config.toml
residual_init = "none"
optimizer = "nadamw"
grad_clip = 1.0
warmup_steps = 480
weight_decay = 0.1
Rows from block 5 of a small image deblurring model, named by matrix and row number. Rows with one number belong to one channel. Each number is 500 + 25 x the weight over its row's rms, rounded and kept within 0 to 999. All counts start at 0. Numbers have three digits each.
After each channel's rows are labels from the 100 images, of 14848, where the channel reaches its highest value: "strongest on" is what is common among them; "patch colour" is the nearest of a few named colours to the mean colour under the peak. Only what is clearly more common there than usual is listed. The data: numbers of one to four digits printed on busy colour backdrops. In brackets: how many of the 100, against the usual share in percent.
# convs0: first 3x3 conv (model.enc.2.1.convs.0.weight, 192x192x3x3, each kernel summed), inputs 0-95
# convs1: second 3x3 conv (model.enc.2.1.convs.1.weight, 192x192x3x3, transposed, each kernel summed), outputs 0-95

convs0.156:485487519495532451520505488493510528468514490540503539535503517557537537541487513512514485503513491519512516467525481507508493537521479466523480465539492466481488495492517513520468542516519485502538511503472518503516521507540498528526449446537490503487489565530500519530525541489519528490
convs1.156:485480530526468501482498491490513496515519537446523509470491526517467491492533485457479542506503510518508516486463505451524474518537558507481531483484495483523503531477523494508542492464509525524463480530490461526490471450507455465489536468470493475531476536472527463464497462501480481474
strongest on: orange ink (48 vs 8.4)
patch colour: brown (58 vs 26.5)

convs0.147:522504495535521492517504469548523506537488523551528545525527473518537531513518488539500494515531465493537540488518503518539525538519490506518498530503493508524495521506532507501494524510528528518504480523537521515521508502494508522537498491541529525487550536540547547502531549490517492543
convs1.147:464490545515454522494501492514492493540509508422511482496505513524486455508534471456501532516490488495513500490477491475489501530523527501493540503532487454526494502465528491503513508520503518528507507530468467494482491476505502453520502470485492479529450513477540476476526501532456480449
strongest on: orange ink (77 vs 8.4)
patch colour: black (42 vs 12.9)

convs0.58:533490541523507501511517502532540513524496492541532518530527487519543537527502500534501517521529499507535552511485485537525506543531505494504488510499485487507483487506529511498464517535532512501547506528511524501539522511544514535513485497515504510468512545562520496522530535505522532498
convs1.58:460501521518447481500498488477521486495509516472514483505488510528483491508536485465456505530501514516506513496457494466505454508526532488472537492498480470529477510492539488510518492479510527537468477527497450481471469460505464448500503471466505470507453515457534485458511480532494507475
strongest on: orange ink (76 vs 8.4)
patch colour: brown (54 vs 26.5); black (34 vs 12.9)

convs0.94:493495508532537461524478481499525496517505520525525492515505533523525499500533464476497485497515483535538536466502492514535505525534493482524501476537525490503502480483553523522487557509508516520534516509498510511514505477512484525532474463500502500495491536511540523504514546443507489506
convs1.94:476494545509466520516499471486521480506531517455510494468479492507489470466541487458482524523486490483498504495450504463512494470540547476485545488469508493530499534471532478505522493484509533518478472509496469515479472488509473460475506469463470442540470530488523485473491460518460522503
strongest on: orange ink (79 vs 8.4)
patch colour: black (56 vs 12.9)

convs0.18:529503516503548444543486484497504498471498476535505513539515544530542514508501502534516490498533482516511551505533468513511529519503498461533501490529479470485510488520507529529493522515510498503512539511499538500507526509524497538519455486516502512492510527533498540536510549477509529501
convs1.18:457472532522464497482496467480510484540508532447511485467493516534491485482549484455488525524503497507508494485453496457515467507542533493514534473488497483515498512476523494506527502486517540509483478518475472528484482456499463461494498461484492465540465540472532478474501466499477498465
strongest on: length: four (59 vs 25.2)
patch colour: grey (74 vs 27.7)

convs0.43:475493495534525450533508504473491504504535518553514506505488529537550532521508507475509481494527511550512521468520504534510507524512483465501481467529490476503488469479516506523464539547500472510536490509494502492503510501519490526506464483512492516494499547508522509500515541497542498491
convs1.43:492487520521461522451495487485524494504530528446514485467494508522466469490544499460493534538525510497510509500460521477517470479534556491478515501487509509532467531495522500488541469480507516526481490524501467503494487472502475480485538455485489451523463533478533481478499471516473506466
strongest on: orange ink (77 vs 8.4)
patch colour: black (64 vs 12.9)

convs0.106:458514481510451480491485474472503478479535508462509492478478514495464464481476485445502546523508520488505448527511533487513463538483502507470485468496564526510532490485492490516547488498500530489457510511481462493449486485465474446480530513496504485535465491426510493493486484498496462475
convs1.106:559511458511520485505461468521531442484502471536478501455503511479499477450497519521484509481521468502505512472510534524500529497502504468522519520473495493522501507469474480497496499502461485502481489487543505526507484538435478500483496540506463497501531479508470520493454477478511509552
strongest on: orange ink (69 vs 8.4)
patch colour: black (64 vs 12.9)

convs0.27:513503502524539473548513474518528515498494513541528522522515538530541517522536479517500491510523511551528539475521504523530504538516508481531481502518513481523522490506537528513497541513510506512520518496506494487524519518506488536523467488504500517512477537516533536511526536478520512498
convs1.27:467482540498463494494483460491531478522522526459513495480495499533479462481558467464477539532484498493500499486464501479517482491548549479490503474474494466528513508476535497518528502501503537494476477511474463514469488464473462475485502469478494453517460517470515474463494477505477497477
strongest on: orange ink (79 vs 8.4)
patch colour: black (54 vs 12.9)

convs0.6:528488452514470478516481538518500494488483508571513545492554512511506528492504507574517490465541498496520521481529509510522489505491498456479469546491478504508546489494525498508535545509518495516479546519535478485491487461474450499513514531515525488478529518523514535508477531486538490569
convs1.6:496510498505490475500510500504473507478475466485488515515502544503531475487502530510513515476483474472506516515525494488438513566459475546503537515551466466485511496500469491515480489517494470512518583513482469472505527494503523511517479488498539561498454498511480509491504535526462478466
strongest on: orange ink (57 vs 8.4)
patch colour: brown (60 vs 26.5)

convs0.138:552465508515508477543481490540474515504474452529472516476512496441466509492502512534498527492473502482464508498502469511489470499490513501466438539507495484468523487505480486511484526503485474489541526456540459488465534483469489481517492524490516512516497498524493519504478536468492482501
convs1.138:503511511506461503478514545475513496512536524477517495576462544500517513512543480482496412498514463492518513488470499490495514517484476537489524523513488515502516510526521491476494485451532488560486508508484499441496500469522514518537484499473503486488468495485514520497495510531461510485
strongest on: length: four (73 vs 25.2)
patch colour: brown (55 vs 26.5)

convs0.54:509506522563527450556454485521488485538532512563506536529508526524517529480505505499495481483547466521531543474476530522513493492519494484512470518488480493515516475495555508471484561515492492487504484492502497481519526495502508508518471471520458493495502548496509528510476517471517536488
convs1.54:474499514519474508475522499471493486517513519474510520472490503528472471490516480472480533534500528502504455490462513455517474502546528512477513479481508483517468517463517491500536487487503531530483473520477471508460475474489484469478498481465493458522482511475526484460495465504482505477
strongest on: orange ink (77 vs 8.4)
patch colour: black (57 vs 12.9)

convs0.133:495524451510480505462502489496510458500485520494510492485484499470474478480517483496462463486508479490538488468480485492520492514509531492482489500457479508516492537473495474502534470463508522499440496545492488529491452448487456452465534516471482467507497474440507517455471488475495455514
convs1.133:539573469484529491516511507525490499487485486545487500513558495466527515495495526545509477497500486462487546530517485510481518474463470520508507520534481495475527513522471518539476521512496472510536523475510528475540529539486507526510502520506512519489533475530468504513472533517500479539
strongest on: orange ink (72 vs 8.4)
patch colour: black (41 vs 12.9)

convs0.116:545500542527499489500506493558525506546495522515537514526521495506528533513526505548517502501540473485517536497481523519537522528526493533538537541488499526507499520517547490484483499506533527525542509518522505480539526511511521532518481478527493523509533540548535525522520513494490517530
convs1.116:464499538522437499505517487465501517489497534460515497512483491523519519524533479450487501524508493509506509507478487473497490524525531498486524498516475473513470501490537488506514501507517532519480474523489479483476492475523489452498494482511528488523459554456548493467535497526488538476
strongest on: orange ink (76 vs 8.4)
patch colour: black (38 vs 12.9)

convs0.49:546490504524506492529503491547526513518490521561543517518515493528527524532512498561506505515533492527515533480491518527519499524516506502532478546492485509517493500490526501493481525524537520516539502527514510493513490489515508520533496492514505533485500541543553523512511538477530515513
convs1.49:466488529512448512481509489490523500518510535456528489492484497514501477501548480441494505542500495498511505491479510455516472495528528499488532480506508490533483510478509493501530489496523529531487490522459470504474468460518481447494503466485504479515457532468542477468535487506472512461
strongest on: orange ink (79 vs 8.4)
patch colour: black (46 vs 12.9)

convs0.105:527515524508531481524514492495511524518491497544490540496528502538545550514492504523553540510521483503513541517515508516509538517514479498517485499501493471484514488521530541515474529511496476499536505487509541516520533512559533526549486476533502516500539530546508523533524519501517553502
convs1.105:464483511509465515500507477485512479527503550466521487491458512542488479487521462448473513545510493507509478478490495485520466517527523475494510469525497485514498499475526486505534529497505538513477486549478463535456468459501472469501490495496488482528468528447537482460502488490491485462
strongest on: length: four (73 vs 25.2)
patch colour: grey (61 vs 27.7)

convs0.137:508511523505496509499496516535534523523481488525523532526517484550549550514506514551512508502528505509543538477483499512533521526533473493537505527491494493510487487504505505480467502514528511535546513515522529474543518524535533532525481476512510523503532561550541520512530508506498551510
convs1.137:472486527507473506504500460481513505511501523462498483485487506519504498496546486461485524540487489519510492501468475467503468512541525496496522493503501475532499490475550494494519500491510543511467464548454455511487484464511468460498475478511504479523449534466544479456500480511479523471
strongest on: orange ink (77 vs 8.4)
patch colour: brown (56 vs 26.5); black (32 vs 12.9)

convs0.4:538505504504498504456485541544499500522523490499509490499507498507518526475539491530527505477534489526518501482483502487495516493502501539542543556451486477511493530510492488477460483492524480531520520506507536491572506518527504556522525506472478508491531527525501487502491485523470528520
convs1.4:484522506484502483564528477496479535452469505529486497543485469527535522536487484512468519491479487514516477535508452524486476526503477508464463504556467462509504459505484500513475527526496515486513518506485503469442522494527490481523484517508536529465493536506492498479523517531530540470
strongest on: orange ink (44 vs 8.4)
patch colour: brown (55 vs 26.5)

convs0.153:498509521521508513476521536503509531511532526474521507505515503532494529498492511513468506544539518509503516475486558472508515513494472513522513518478523509526473525529545479473541474447537530531507476510509500470520480508497512503498511506510520529511527520528519459482552488482461529470
convs1.153:528494496486473474524442461524534467518472518518518504490520470538517467466500509522508539513519478512510471480515508508544498533496528478519500490484491452504540474456488472529521514548490538482460494526499485544465467489473487489494473509510479484530506548479511502525469505471548481514
strongest on: orange ink (78 vs 8.4)
patch colour: black (39 vs 12.9)

convs0.183:540473493510486555479508526551478512533453517510496501441533454482490472482467504517487542470449536522517475514487478504506494484487524478472460538471538475466530481480479457463510485448491511474484510473515461494505502494491498500490500562509529511489486509517465501489474484509508526503
convs1.183:494472489525515487480543496480488521524506487482503498545507541497538538511532502502509460464489479484486495528471485477474533464508454531504532523527480514470531537534530532479473480484526479508525512487471503464535512494511541529499453471474543477492484469510479498471515508513444524480
strongest on: length: four (87 vs 25.2); the digit 0 (52 vs 22.6); yellow ink (25 vs 8.4)
patch colour: brown (56 vs 26.5)